Rows from block 8 of a small multi-label audio tagger, named by matrix and row number. Rows with one number belong to one neuron. Each number is 128 + 32 x the weight over its row's rms, rounded and kept within 0 to 255. All counts start at 0.
Before each neuron's rows are labels from the 100 clips, of 14848, where the neuron reaches its highest value: "strongest on" is what is common among them. Only what is clearly more common there than usual is listed. The data: tunes sung on syllables by a formant synthesiser. In brackets: how many of the 100.
# fc1: MLP up (model.blocks.8.mlp.fc1.weight, 768x192), inputs 0-95
# fc2: MLP down (model.blocks.8.mlp.fc2.weight, 192x768, transposed), outputs 0-95

strongest on: the note G# (92); the note D# (78); deep voice (74); the note B (57)
fc1.89 [124 145 161 112 137 149 147 118 125 145 210 144  89 173  79 152 162 169 132 118 171 110 108 177 130 174  92 154 126 100 121 157  77 115 114 160  71 170 134 119 117  49 138 132  70 160 133 128 117 157 145 172 101 120 125 167  82 119 166 126 173 127  84 147 114 131 116 168 108  79 108  96 136 140 155  94 180 134 128  94 114 130 132  43 103 125 119 143 150 113 117 125 138 130 137 106]
fc2.89 [ 48 108 136  98 104 168 105 135 180 162 139 124 124 128 133 101 157  52 134 147 126 144 103  80 114 191  65 155  75 144 183 140 159 123  81 130  77  83 142 136 112  93  75 123  49  59 175  81 134 124 135 119 146 115  97  98 158 152 122 144 109 127  73 137 120 185 133 100 104 115 139 153 142 165 165 151 173 138 110  84 169 162 108 124 152 114 140 124 123 118 131 134 127 167 148 174]

strongest on: thin (high-pass) (80); the note C# (69); deep voice (55); white noise (31)
fc1.662 [ 94 138 135 146  95 135  93 139 154 125  82 112 167  98 129 147 124 125 106 163 152 139 165 150 167 160 161 107 113 107  93 127 107 134  80 167  86 165 146 122 126  79 116 168 127 135  83 154 161 128  88 171  69 106 112 132  73 116 137 138  85 152 150 123  42 144 108 108 187  83 153  90  87 145 124  74 107 126 170 132 103 144 179 102 138 129 170 154 148 117 116 138 158 191 148 169]
fc2.662 [ 36 135 116 124 115 105 165 127 150 151 120  63  93 146 121 178 128 118 121 119 112 132 141 142 114 118 112 162 151  63 130 148 174 108 181 222 109 122  93 153 129 143  69 201 126 104 213 109 151 164 105 184 195 104 163 152 135 107  96 131 151 113  93 193 186 148 121 127 106 105 124 124  97  97 139  85 120 147 208 121 123 127 127 139  74 137 160  73 122 104 163  83 110 138 106 103]

strongest on: thin (high-pass) (85); the note G# (61); deep voice (52)
fc1.457 [ 77 137  59 111 146  80 160  95 109 102 120  69 162 137 106 180 139 155 152 151 142 159 130 120 177 166 151 160 139 108 127 102 100  91  83 118 119 117 122  89 126  62 123 151  69  90  70 158 121 135 104 101 110 172 116 164 122 150 109 150 146  80 140  84  45 116 119 155 169 128 164 140  97 155 125  81 170 141 199 110 102 125 156 146 132 153 174 151 145 160  98 126 105 167 115 191]
fc2.457 [  8 211  88 141  81 127 192  76 164 125 101 137  85 113 139 132 139 140 109 136 168  97  82 124 123  94 181 147 157 114 169  89 122  96 157 192 157 166 156 147 150 131 144 154 143 149 182 115 172  76 117 123 130 146 118 172 124 166 127 112 122 117 140 170 174 109  98 107 168 109 141 113 178 121 148 134 132 124 145 182 160 140 101 111 176 149 154  98 151  79 129 123 149 122 115 122]

strongest on: vibrato (88); the note G (69); the note B (69); the note D (66)
fc1.718 [186 166 202 143 133 169 183 139 107 149 129 127 154 128  96 167  84 132 121 104 160 129 105 148 133  92 139 184 134 147  80  81 137 103 135  78 117 125  87 166 143 100 143  60  65 157 137  74 139  96 115 167 100 168 138 100 158 111 150 131 156 144 141 143 139 169 154 103 180 181  89  88 184  80 151 118 145  61 103 151 175 115 166 138  63  79 189 123 100 147  89 182 129  75 121 115]
fc2.718 [152 110 114 107 129  49  82 167 119 137 121  72 152 138 129  88 117  55 144 133  75 172 182 136 134 168 166 135 143 114  86 140 179 117 146 181  97  83 138 126 135 117 170 106 134 135 147 172 115 144 109  95 188 118  89 145 101 123 141 186  59 144 133 138 155 165 156 168 120 122 152  72 127 143 116  89 170 166 109 220 149 136 167  60 143 160 140  87 100 132 121 100 166  82 103 139]

strongest on: the note G# (98); reverberation (94); the note A# (79); first note: C# (28)
fc1.288 [161 165 183  97 108 110 123  73 131 109 130 101 140 106 104  41 140 172 179 158 164 181  85 106 132  88 110  91 136 161 118 108 100 129 120 145 154 157 127 130 135  90 139 115 126 115 151 184 169 153 106 108 148 110 120 162 133 170  90  64 136 173 107 137  94 160 126 179  73 171  87 173 139 126 141  92 126 164 124 135 140  81 158  73  93  99 130 145  99 159 172 126 121  94 119 165]
fc2.288 [ 92 116 139 193 169 122 106 182  90 115  89 173 103 105 107  74 130 124 179  93 167  73 142 108 152 133 149 142 154 128  85 114 117 167  98 127 136 140 102  86 129 106 132  75 157 185  85 116 163 149 157 186 152 114 136 101 123 147 108 204 164 124 122 141 153 142 146 109 122 131 124 107 145  79 129 127  92  73 127 142 103  79  88 135 104 139 156 124 193 155  95 170  83 183  70 143]

strongest on: the note A# (91); the note D# (87); the note C# (74); high voice (70)
fc1.710 [ 84 174 150 105 103  94 106  91 132 132 116 170 152  90 127 126 119 132  99 154  78 116 127 137 107 168 148 125 139 149 117  77 119  90 177 134 162 153 149 117 125 161 148 135 115 185 172 130 159 126 145 176 190 164 122  72 111 189  81  61 150 145 151 133 120 111 149 135  91  98 174 128 126 113 114 115 101 102 137 162  98 109 197 138 114  62 139  77  42 147 138 135 192 123 118 116]
fc2.710 [125 167 114 136 149 199 107 143 124 155  94  91 121 146 124 221 189 124  98  90 130 160 189 125 126 144 147  70 137 104 114 157  96 110 103 201 121 128 145  99  95 143 151  73 106 160 124 125 128 167 129  88 157 106 214  68 129 158 107 155  33 110 161 112 132 102 141 170 150 108 123 161  93 111 136  56 143 156  96 119  75 109 125  94 103 126  94 157 129 177 128 140 121 144 110 137]

strongest on: the note A# (75); the note D# (59); the note C (57); first note: D# (29)
fc1.524 [173 118  85 139 132 125 178 126 120 116 145 164 139 134 113  65 127 170 138 118  91 141  74  86 174 124 102 170 133 179 166 144 158  67 162 164 196 175 143  73 103 157 183 102  96 189 158 153 176 128  75  73 158 163 148 156  97 151 113 109  97  98  90 115  71 150 104 155  87 151 115 101 162 142 118 112 122 131 119 132 131 124  99 140 199 117  97  67  64 146 114 103 153  94 127 128]
fc2.524 [141 118 147 127 173  75  82  84 104 175 143 170 130 101 155 108 113  94 156 156  93  48 124 119  96  96  82 117  92 124 128 133 145  82 126 145 122 143  97 172 167  99 138 102  96 129 101 154 133  96 134  91  54  93 175 133 136 115 154  59 171 109 106 137 126 159 131 165 159 186 143 100 130 160 135 166 106 118  79 134 126  92 110 163 198 177 155 133 135  58 125 167 147 119  86 116]

strongest on: the note G# (87); the note F# (76); high voice (68); first note: G# (35)
fc1.673 [111 154 161 138 121 169 114  79 120 134 129 129 125  71 125 146 151 166 114 133 112 129  73 113  98  54 184 134 169 125 114 103 113 157 132 172 149 153 123 160 111  91 129 135  97 129 142  49 100 112 135  88 151 118 181 130 186 138 189  86 110 127 107 189 136  87 116 139 116  99 102  93 140  85 155 131  95  93 141 128 122 186 114 133 143 160 110 203  93 187 140 168 165 135 137  82]
fc2.673 [127 225 141 133 164  83 131 144 139 163 141  95 147 163 168 110 147 107  76 144 145 153 114  90  63 117 118  56 148 151 121  93 122 108 107 137 128 113 134 133 110 101 136 179  47  96 127 172 119 152 160 115 122 177 202 112  96 157 171 136 137  66 110  70 135 103  94 144 114 119 122  79 203 159 140  82 128  91 108 128 101 134 180 142 146  61 119 100  99 120  98 134 136 141 167 110]

strongest on: vibrato (97); the note D# (64); the note C (62); low voice (59)
fc1.738 [169 146 156 133  86 132 115 159 119  98 159  78 164 109 118 141 113 129 178  66 164 102 123 102 154 122 149 145  94 147 175  79  85  78 107 101 121  89  61  95 138 146 162 162 166 151 156 111 151 102 171 169 124  94 130 171 159 135 146 126 149 116 136 154 119 144  79  45 160 176 169 162 113 157 121 143 108 102 145  94 125 108 121 136 147 142  90 169 143  98 157  95 209 103  55  89]
fc2.738 [127  77  55  94 134 108 132  96 143 173 162 172 173 175  69  99 118 140  85  75 169 100 143 132 128 119 133  78 132 100 113 151 176 155  68 133  64 168 160 108 165 141 146 108 111 131 155 117 134 121 134  31 135 120  79 164  68 113 141 147 141 138  95 178 126  93 106 103 158 149 115 114 175 158 136 142 182 179 166  74  57 109 112 188 177 145 139 139  85 148 116 166 141 129 167 136]

strongest on: first note: C (30); clipping (27)
fc1.326 [182 100 170 213  37 110 118 110 122  98 174  98 113 155 188 138 166  83 128  91 110 124  91 100 163 111  96 127 110 141 154 151 152 124 162 110 130  88 135 134 130  62 136 134 171 138 118 133 168  88 132 122 153 136 150 116 151 153 107 118 117 111 171 127 180 113  74 108  90 202 139 168 137 140 159  62 111 147 142 195 157 143 189  89 155 115 172 104 162  70 101  76  85 134 110  78]
fc2.326 [179 144 152 110  86 147 120 133 114 146 155  90 140 147 181  99 106 102 126  85 168 137 146 108 166 129 181 188 108 111 113  87  98 165 193 199 114 133 149 152 130 176  78 132 125 131 132 168 105 119 140 109 105  85 139 110 141  59 159  99 116  52 185 100 155 107  88  86 120 123 125  89 114  68 180 124  89  85  63 117 163 132 127 156 131 163 168 110 175 121 170 165 116  40 150 135]

strongest on: vibrato (82); quiet level (68); deep voice (62); the note F# (58)
fc1.257 [161 188  97 181  97 130  89 132  87 106  81 130 148 108 147 105 165 117 116 188 137 180  77 171 156 152 138 102 121 190 146 163 163 119  90 107 101 145  98 113  81  80 150  81 124 107 112 124 164  99 176 153 143 164 130  81 125 111 144 167  70 153  79 124  86 102 116 163 158 145 134 179 116 166 115 149 127 106 131 209 141 113 142  89 156 179 126 133 143 155 136 153 149  55 100 113]
fc2.257 [121 113  76 100  99 120 100  99 136 135  80 102  96 211  63 119 127 108  80 134 145 150 166 123 153 131 118 156 157 173 187 158 117 107 144 118  90 146 132 152  99 176 199  99  98 157 124 153 104 137 114 109 149 131 106 164 140  64 145  85 146  26 170 158 100 111  65 158 107 155 139  88 101 143 138 133 174 116  89 191 179 107 133  80 151 158 166 102 133 204 146 144 145  77 131 100]

strongest on: the note G# (77); the note C (56); first note: G# (29); rumble (28)
fc1.528 [118 123 157 132 142 111  92 161 158 207 125  90 155  99  77 104 145 123 132 177 162 186 113 119  97 109 131 127 111 153 127 118 124  73 137 102 159 226 187 108 117 153 130 110 129 153  98 143  90 104 176 114  77 162 208 135  79 155 134 185 196  64 125 115 162 175 116 135 145 148 170 152  99 159 170 127 136 140 114 131 135 168  70 123 170 125  67  93 127 108  88  58 135 124  97 123]
fc2.528 [106 161 108 126 125 145 152 115 120 146 189  64 184 164  79 109 122 162  70 119 125 129 101  87 104 136 101 154 109 106 169 145 128 114 140 154  94 101 157 176 168 139 153 182 130 138 101 119 116 111 122 157 154 137 135 158 136 116 120 124  92 168 107 153 103  94  86  64  74 116 117  70 110  99  91  81  55 133 167 122  98  97 138  97  58 138 146 132  79  80 135  98  82 127 106 152]

strongest on: vibrato (98); reverberation (91); the note F (75); the note G (68)
fc1.141 [165 158 133 104 131 150 184 106  80  61  74 153  92  79 168 102 107 130 139 156 135 122 114 188 126 131 168 140  91 141  98 204 155 120 125 173 186 113 101 168 149 139 148 101 152  99 169 116 129  95 179 110 131 151  93  92 113 121 101 169  77 103 108 134 103 127 157 104 171 137 115 144 146 186 175 111 139 132  81 125 155  91 156 180  91 134  76  78 173 140 175  96 172 134 195  99]
fc2.141 [109 186 151  95  97 102 131 190 160 177 126 123 131 225 118 134 133 115 110 148 109 165 106 160 129 173 103 133 153 115 101  80 133 143 150 145 134 114 151 155 162 141 155 161 154 103  90 104  95 154 136  98 119 173 143 150 215 151 144 141  39 128  88 137 136 152 134 195 117 133 121 128 109 132 116 103 146 109 224 149 133 115 119 113  90 169 135 141 130 191 124 167 107 112  73 141]

strongest on: reverberation (100); the note C (63); the note G (62); the note D (57)
fc1.430 [152 139 184 115 165  22  88 116 185 121  64 147 167 150 143 105 115 109 126 148 118  74 100  92 133 126 136 125 136 194 131  98 144 133  48  58 132 142 101 194 171 158 141 101 149 179 175 131 140 172 130 156 143 118 112 131 169 122 137 125 172 157 158 124 151 140  77 149 133  69 146 133 141 118  97  86 139  94 142  92  95 130 109 152 142 154 129 172  98 107  77 112 158 108 144 180]
fc2.430 [153 191 119 157 144 155  69 143 126 104 162  91 246  97  94  85 173 107 151 154 200  98 100 102 146 127 134 123 120 139 155 122 153 121  53 120  90 133 147 136  95 117  76 153 160 139 170  95 125 122 126  61 161 136 130 118 107 132 129 127 101 146 158 117  99 104 101 103 178 150  83 143 129 117 189 152 119 102  94 112 114 112 190 138 121 114  57 130 151 163 119  78 169 110 148 151]

strongest on: mains hum (68)
fc1.474 [114 130 134 121 115 107  84 192 102  64 132 125  93  97 129 128 112 139 145 131 148 118 134 148 126  91 145 147 119 149 125 139  97  60  92 138  94 172  94 195 101 106 117 140  90  79 100 157 129 147 154  98 165 160 123 122 121 173 142 142 151 101 105 101 117 102 160 111 135 201 109 139  67 111 143 106  60 129  84 160  84 118 128 103  78 113 133  63 105 153 136 121 109 162 138 207]
fc2.474 [159  78 122 112 154 118 125 109 107 126 172 127 144 160  79 133 129 140  40  73 158 135 179 164 112 136 153 144  96  45 105  52 167 135 104  67 101 129 118 141 160 136 121 103 135 129  94 133 107 207 164 105 101 127 109  86  88 179 126 163  77 103 151 130 153 122 147 149 121 170 138 116  62 128 168 144 145  94 116 111 143 100 167  84 108 121 153 112  89  90 176 149 134 108 107 147]

strongest on: the note G# (89); deep voice (78); vowel: /ɑ/ (38); thin (high-pass) (30)
fc1.381 [ 96 190 120 120 201 144 159  88 111 112 119 106 125 151 136 168 142 142 169  89 185 128  99  86 164 153 127 125 129 145 156 135  99  61  59 134 128  87 140 199 101  89 104 147  78 179 148 119 115 182 163  79 118 128 179 114 135  80 110 126 198 133 104  90  38 143 153 134 108  91 114 109 107 118 150 125 126 156 137 114 188 137  89  97 121 157 110 135 141 156 137 108 140 159 164 109]
fc2.381 [159 104 104 162 114 145  98 155 112  82 147 153 143 203 138 119 163 140 170 105 154 191  97 116 187 193 146  92 178 164  55 158 140 135 130 137  99  85  84  87 127 169 104 133 132 143 137 103  81  94 101 105 151  75 158 147 131 101 138 140  73 118 141 141 117 163 139 159 150 103  70  85 121 155 193 140 160 108 134 113 168 155 133 125 132 166 150 136 122 108 140 133 158  90 105 187]

strongest on: the note A# (85); the note G (61); low voice (51); muffled (low-pass) (42)
fc1.118 [ 71 131 114 147 188 122 178 132 115 155 158 127 144 118  91 104  78 127 173  94  75  76 149 127 148 146  70  97 169 124 121 101  75 165 140 129 112  92 160 130 145 149 101 159  97 203 146 197 155 138 103 122 128 164 112 149 166 171 167 178  87 137 180 104 131 137 141 171  70  92 107 154 140 109 128 112 127  90 164 184 179  67 181 112 127 148 123 113 147 155 156 109  96 168  87 103]
fc2.118 [ 89  99 146 110  77 159 183 178 172 170 189 128 156 212 188 166 144 124  77 120 106 135  98 112 160 119 139 110 150  84 130  92  72 139  90 172 104 157  94 110 140  90 109  60 191 117 122  82 104  84  97 130 119 101 105 162 110 171 179 125 170 110 120 145 166 132 124 121 171 112 100 159 169 135 117 120  81  84  72 140 113 142 118 104 124  98 128 105 153 142 155 118 121 162  95 120]

strongest on: the note D# (81); the note G# (68); clipping (38); first note: G# (30)
fc1.254 [ 97 134 127 119 138 155 119 186 128 168 144 105  57  75 163 131 130 147  97 170 134 165 141  83 111 135 155 125 120 139 125  40 136 138 170 133 100 150  64 133 127  90 115  82  75 113  79 109 147 160 113 138  72 175 157 130 136 126 140 152 136 129 161 111 128 139  85 175 154 116 109 101 140 156  98 139  67 104 149 148 117 151 102 116 124  77 177 123  93 175 133 130 168  97  91 109]
fc2.254 [132 200 157 127  75 154 126 202 191 174  93 117  99 125 147 156 138 144 118 109 127  97 115 158  93 100 143 155 134 100 120 133 109 178 129 170 129 147 145 136 110  84 124 167 224  91  95 159 147 193 109  82 128  39 126 168  87 137 151 118 153 133 179  97 133 128 117  84 150 129 106  99 146 133  99 163 150 133 144 126 158  95 136 149 134 126 105 115 144 166 119 177 112  46 190 111]

strongest on: mains hum (72); the note A (70); the note E (59); first note: A (28)
fc1.213 [151 217 158 112 117  84 162 129 104 142  75 118 136 140  82  83 146 153 149 187 144 186 129 116 139 200 116 154 157 123 109  84 178 153 139  98  98 112  74  98 133 122 135 142 127 115  72 169 119  94  85 142 117 138 140 119 112 106 143 125 163 116 119 134 129 191 123 141 103 129 128 154 107  80 183 124 116 154 128 162 157 173 119 184 128 130 152  70 127 129 165 150 140 140 149 172]
fc2.213 [146 154 119 128 172 100 184 115  97 225 180  99 120 125  94 156 152 192 126 126 129 115  78  86  83 144 162 103 125 133 117 150 134  99 135 130 125  81 125  85 121 126 101 130 137 143 133 137 112  86  96 148 141 116 109 136  90 176 107 170 136 157 171  84 163 137  97 163 142 102 165  96  84 191 101 137 105  70 109 137  91 138 165 114 131 128 162 180 123 128 161 137 117 134 149 123]

strongest on: reverberation (85); the note C (83); the note D (64); low voice (60)
fc1.261 [180  94 184 105 174  89 158 132 112 168 113 102  74  81  94 152  65 112 141 165 161 128 123 173 110 102 107 142 156 145 126 169 150 198  79 148 103 104 123  79 111 155 203  32 106 164 125 127 120  71 132  66 122  97 118  81  90 131 150 123 134 151 142 140 126 131 132 143 127 159 120 108 152 162 111 108 149  88 139 124 155 144  90 106 139 108 152 131 146 120  85  90 147 145 122 189]
fc2.261 [148 133 119 153 131 105 164  80 161 145  75 131  89 107 125 172  96 176 141 118 187  59  82 160  85 184 101  95 129 129  85 145 112 116  85  80 105 184 155 114  81 172 118 157  97 166  71 109 162  72  94  96 137 122 113 154 168 197  96 145 110 149 101  80 109 149 187 177 140 120 132 151 121  62 162 140 143 172 151 115 130 157 132 160 128 147 160  75 106  87 144 125 143 116 171 112]

strongest on: thin (high-pass) (35)
fc1.276 [ 94 169 165 120 138 166 177 154 124  75 148 144 137 102  84 135 165 124 164 198  55 135 166  78 114 107 135 114 101 114 115 129 120 152  94 151 119 184 124 154 133  98 125 154 153 135  98 139 158  89 100 133 195 141 197 149 123 146  80  80 149 153 152  99 113 125 167 103 129  81 119 199  85  85 115 177 135 142 138 115 172 122  96  99 192 141 144  59 137 107 131 133 166 173  82 101]
fc2.276 [ 78  87 112 116  99 115 153 110 200 137  55 142 148  20 124 168 104 130 118 170 148  83 112 124 129 130 143 187 117 132 147 113 123 120 130 231 173 135 139  73 146 107 153 155 122 115 151 151 163 141 147  91 155 118 124  92 128 134 110 122 101 137 162 199 140 116  91 119 118 153 174  92 171 139 127  97 152  80 113 118 114  86 162 129 148 129 177 137 111 108 134 161 106 128 125  99]

strongest on: vibrato (80); the note D# (73); the note A# (68); pink noise (41)
fc1.71 [219 148 149 145 147 122 145 112 106  97  92 161  87 204  64 142  98 131 168  82 157 129 180 105 171 106  89 172 103 110  78 117 136 118 144 130 153 156 127 111 136 159 155 112 165  52 171 125 191 136  94  75 139 119 110 130 123 156 107  82  87 138  91 132 106 161 145 137 110 145  91 165  72 177 159 104 126 139 151  92 127 163 120 129 131 127  61  83 154 149 119 129 117 143  99 126]
fc2.71 [ 86 127  67 124 128  69 126 165 169  90 173  91 154 174 150  71 106 128 163 116 129 146 129 117 116  99 138 160 176  98 103 146 163 111 114  93 185 148 137 117 185  89 103 101 129 146  48 104  72  83 119  92 111  99 154 148 189  99 130 132 180 170 175 143 149 132 150 111 162 142 144  80 115 110  98 103 121 119 144 131 125 159 171  96 175  73 125 130 115 171  60 137 133 100 123 180]

strongest on: vibrato (88); the note A (87); the note C (57); muffled (low-pass) (29)
fc1.250 [143  68 103 132 166 102 127 108 116  40 145 103 168 107  89 115 145 103 114 101 147 110  94 180  87 141 110 160 165 129 175  87 165 184  93 176 138  74 156  72 111 149 101 123 105 184 101 112 131 169 126 173 158 101  68 148 104 114 122 112 180 151 128 117 185 188 147 130 105 161 127 171 127 164  90 115 146  97  87  92 128 119 139 127 162 166 123 110 131 131 183 118 138 109  91 105]
fc2.250 [183 105 142  79 176 126 185  74  87 176 135 102  98 168 145 200 165 124  79 143 160 145 108 111 124 120 118 130 169 131 136 110 132 107 117 149 179 139 131  81 118  94 132 131 166 150 178 112  90 123  93 157 102 141 162 145 110 139  97 153 114 132 146  74  73 119 124 129  83 129 165 112 159 139 120 116 190 201 160 184 137 132 137 147  96 160  97 141 121 127  78 171 136 105 132 114]

strongest on: the note D# (89); vibrato (87); vowel: /e/ (42)
fc1.217 [138 130 125 129 137 115 155 117  72 114 186 136 152 148 123 100 124 128  98 124 151 125 117 148 193 102 200 148 131 119 129 158 118  47 145  96 120 111 128  83 154 151 152 168 155 135  97 145  90 147 169 190 116 112 165  89 134  79 123 159 110 131 127 143 108 151 153 132 163 154  54  65  92 152 157  83 112 146 137 176 127 111 148 141 164  97  98 180  83 118  65  92 170 102  82 141]
fc2.217 [177 147 149 148  97 118 149 116 176 103  91 151 168 125 124 150  85 133  54 144 119  93 114  98 125  83 123 102 129 124 105 187 120  84 147 109 187 106  86 154 122 162 122 171 148 157 109 119 119 125 109 136 153  77 158 140 136 117 143 166 144 144 101 131 137 141 217 140 113 116 102 149 155  81 186 142  77 177 131 110 150 138 125 118 154 146  78 179 111 155 129 137 169 137 120 123]

strongest on: the note D# (76); deep voice (55); first note: D# (30)
fc1.64 [120 110 145  99 129  73 168 135 156 132 102 115 156 162 159 118 141 166 180 113 152 166 138 164 153 149 131 114 151 202 118 136 136 128  81 140 113 144 125  81  83 119 178  82 125 145 150 114 172  98 133 178  91 121 112 118 147 129 125 114 197 158 108 128  79  75  90 220 179 103 138 101 163 127 125 188  83 157 120 149  78 149 109 157  86 147 117 108 135 121 112 137 179 159 154 150]
fc2.64 [146  89 110 163  45 139 134 108 119 137 132 186  88 138 181 156 148 123 165 133 152 144  85 175 109 136 100 142 173 110 124 191 133 107 120 105 130 151 130 140 106  98 128  98 135 118 129 119 108  99 152 159 127 106  97 106 176  55 121 153 186 148  97 136 101 144  75 142 149 187 151 119 108 145  88 110 152 131 141 137 147 122 110  84  94 191 103 105 149 142 123 169 171 227 127 145]

strongest on: the note A# (89); the note F (63); the note C# (62); the note D# (60)
fc1.370 [162 122 154 126 143 128 110 165  86 148 128 131 161  97  88 112 154 173 134  80 115  98 141  88 166 152 121 158 131 158 151 144 131 170 121 121 124 127  91 134 177 146 140 156 111 112 118 145 118 192  99 149 109  94 139 106 137 180 111  87  98 119 132 139 171 103 121  91 115 171  70 116 156  99 114 129 101 129  80 187 159 156 113 181  91  76 109 157 134  96 112  85 108 171 156 137]
fc2.370 [ 91 104 112 122 207 129 129 156 102 160 164 119 134 169  84 132 101 120  98 151  84 121  90 104 148 129 134 157 138 158 208 188 102 120 186 123 126 114 129 140 141 188 135 134 121 160 167 152 119 163  77 139  58 154 218  68 121  77 155 129 165  99 109  84 144 122 118 105 123 168  82 122 182 101  76 104 132 122 110 145 143 109 145 173 104  78 186  72 156  99 115 121  71 146  91 173]

strongest on: the note D# (92); reverberation (92); the note F (60); first note: D# (26)
fc1.94 [ 71 142  96 123 118 171 132 103  60 125 111  91  88 144 152  91 115 124 222  77 169 116 186 113 116  96 184 163 146 109 126 119 117 105 138 105 134  92 120 201 168 117 122 153  80 130  81 106 113 162 166 125 161 125 179 123 122 156 148 146 120 181  86  99 121 166 115 112 158 160 178 124 141 170  52 123 168 162 170 133 111 169 117 141 107 119 107 169 102  96 113 164 106  99 128 103]
fc2.94 [205 150 125  98 121 133 103  83  96 139 129 165 124 113 101 119 115  97 137 141 114 134 102 123 129 158 122 147 180 163 157 173 131 108 127  92 111 123 126 120 157 140 114 176 166 157 160  60 130 180 135  65 169 100 153 178 137 134 221 139 124 108  75 127 115 117 101  79 153  83  95 118 124 135 165  73 109 116 203 125 178 151 182 209  67 132 122 163  67  89 152  78 106 103  80  93]

strongest on: the note A# (98); the note D# (72); deep voice (71); the note C# (63)
fc1.756 [119 147 113 161 152 110 146  78 123 108 156 128 135 133 169 155 124  88 113 127 174 156 144 121 105  87 141 146 164 153 115 172 177 142 115  85  99  74 108 102 155 122 104 110 149 148 111 159 124  89 165 102 135 118 123 242  85 138  86 103  87  92 116 113  80 112 107 144 169 119 125  86 127  96 115 143 165 213 169 182 119 132 121 127 149  96  98  94  57  88 136 132 118 120 152 136]
fc2.756 [ 80 178 107 108 144 128 115 119  87 136 145 114 124  79 176  55 104 140 129 116 141 103 132 111 122 143 181  69 167 155 156 136 153 133 162 114  67 154 153 217 150 108  91 170 141 122 163 111 163 113  94 102 129  80  90 132 168 152 174  89 134 142 146 169 113  71 120  88 166 107 130 105  56 169 123  80 128  68 147 129 148  91  93 132 151 158 154 123  93 166 166 137 133 123 141 142]

strongest on: the note D# (74); the note C (67); the note G (58); low voice (57)
fc1.7 [157 120 111 137 100  95 126 118 114 181 141  90 151 162 139 155 115 114 149 127 116 180 150 151 164 149 155 141 122 152 137  61  97 178 115  84 134 155 169 111 106 155 127 121 119 115 117 131  95 167 124 140 138 167  92 130 175 121 144 102 162 144  99 110 118 157 174 147 191 132  88 142  86  84 131 106 132 116 181  73  89 145 138 148 131 146 137 144  66 193 170 122 179  93  60 117]
fc2.7 [119 131 234 114 111 165  98 114 104  82 133 113 136 144 140  98 102 121 128 114 117 116  57 146 140 108 151 166 110 146  92 124 134  80  91 180 167 110 170 148 107 119 119 140 132 117  93  99 125 105 207 104 162 127  92 108 147 188 108 153 109 157 141 170 181 102 186 124  76 141  95 158 179  68 113  95 135 145 255 122  79 155 121 169  75  68 118 149 147 168 146 113 125 144 165 143]

strongest on: reverberation (75); the note C# (65); the note E (64); the note G# (57)
fc1.560 [132 127 138 101 174 112 136 122 152 141  80 162  73 141 162 131 120  85 155 151 171 110  82 110 173  72 118 146 155 191  97 174  94 160 107 159 127 160 153 158 106  90  77 174 143  98 150 161 109  98 167  88 156 137 149 146 136 161 103 132 133 102  72 109 145 193 172 132  86 103 146 160 193 162 155 141 161 145 133 163  94 165  79 102  79  89 150 116 115 126  87 141 144 107 206 103]
fc2.560 [141  68 120  86 195 141 152 172 147 155 158 101 157 144 147 125  46  84 130 149 160 159 162 114  85 111 103 104 100 126 107 120 108  68 169  84 110 146 156 122 130 157 122  81 158 148 143 126 108 167 155 106  89 112 119  80  95 170 100 145  93 119 124 124 189  86 137 101 111  92 124 146 139 138 153  73  84 132  80 167  89 110 105 104 113 126  92 100 143 171 142 167 111  93 183  68]

strongest on: the note D# (79); the note C# (78); the note A# (64); the note F# (60)
fc1.385 [178 100 125 172 134 107 125  93 149 110  99 154 126 122 129 158 127 138 111 165  69 116 145 128 147  87  56 152 128 129 154 154 206 145 182 157 185 107 132 103 110 100 142 147  84 184 103  88 149 137 123 173 126 169  73  99 110 169 144 136 133 151 144 172 152 144 132 127 142  65 123 124  65 186 172  97 143 127  96  93  93 162 140 135 155  38  96 153  81  64 116 185 124 142 126 106]
fc2.385 [165 105  93 145  97  85 180 117  98 112 164 169 154 140 124 201 161 116 138 145 114  95 128 123 170  98 162  74 153 113  73 106 137 113 179 134 170 118 148 119 176 108 152 122 127 199  58  92 148 107 130 184  75 116 166 160  83  71 104 150 105 144 105 140  94 164  91 168 114  98 106 133 143 130 126 154 150 157  76 107 150 113  55 107  65  68  92 136 161 109 153 172  99  57 127 138]

strongest on: the note A# (89); the note G (69); high voice (50); white noise (29)
fc1.357 [201 137  87 121  75  84 156  73 177 157 145 117 128 138  94 146 114  77 141 165 151 106 117  97 150  96 148 133 128 123 102 114  97 167 133 155 159 123 125 154 139 117 141  69  46 134 116 190 185 234 108 139 169  94 139  84 120 159 141 100 112 149 144 153 105 152 163 108 108 167  87 174 142 106 129 149  67  96 122 147 128 137 148 193 162 148  75 141 118  67 172  95 135 135 115  87]
fc2.357 [134  91 116 178 182 150 151 107 146 154 135 135 153 159 186 103 138 155 139 137 124  72  90  73 168 167 136 167 141  56  91 170 119 115 119 147  72 147 111 120 120 135 112 147 133 165 138 153 121  78 135 127 150 101  67 113 125  95 150 125 157 118  73 158 155 121 148 106  65 135 129 161 113 159 128  79 115 122 147  99 160  93 160  88 151  94 114  71 101 110  82 166 148 100  94 147]

strongest on: the note C (87); child-like voice (77); the note A (62); the note F (56)
fc1.759 [120 111  70 112 156 120  93  76  84 143 105 148 124 154 116 110  99 115 138 160 171 139 153 104 150 146 135 107 126 144 149 112 106 147 156  83 152 116 195 170  98 115 145 107  95 158 175 106 137 169  92 128 133 137  95  62 121 135 133 102 138 150 106 163 137 165 150  98  92 103 123 149 203  62 157 153 125 134 173 128 151 113  84  25  96 118 171 105 104 114 111 130 199  85 100 145]
fc2.759 [158 139 120 180 108  81 135 106 146 143 140 182  96 150  94  83  24 144 159 102 104 143 138 154 158 102 150 137 114 155  61 182 146 174  98 101 133 131 154 134 151 148  90 114 132 153 103 102 173 128 158 108 119  76 169 146 123 122 146 109 102  83  75 132 112 147 159 102  98 104 159  95 151  65 118  63 136 156 129  89 104 173  90 110 154 183 175 119 144  79 124 128  77 127 106 102]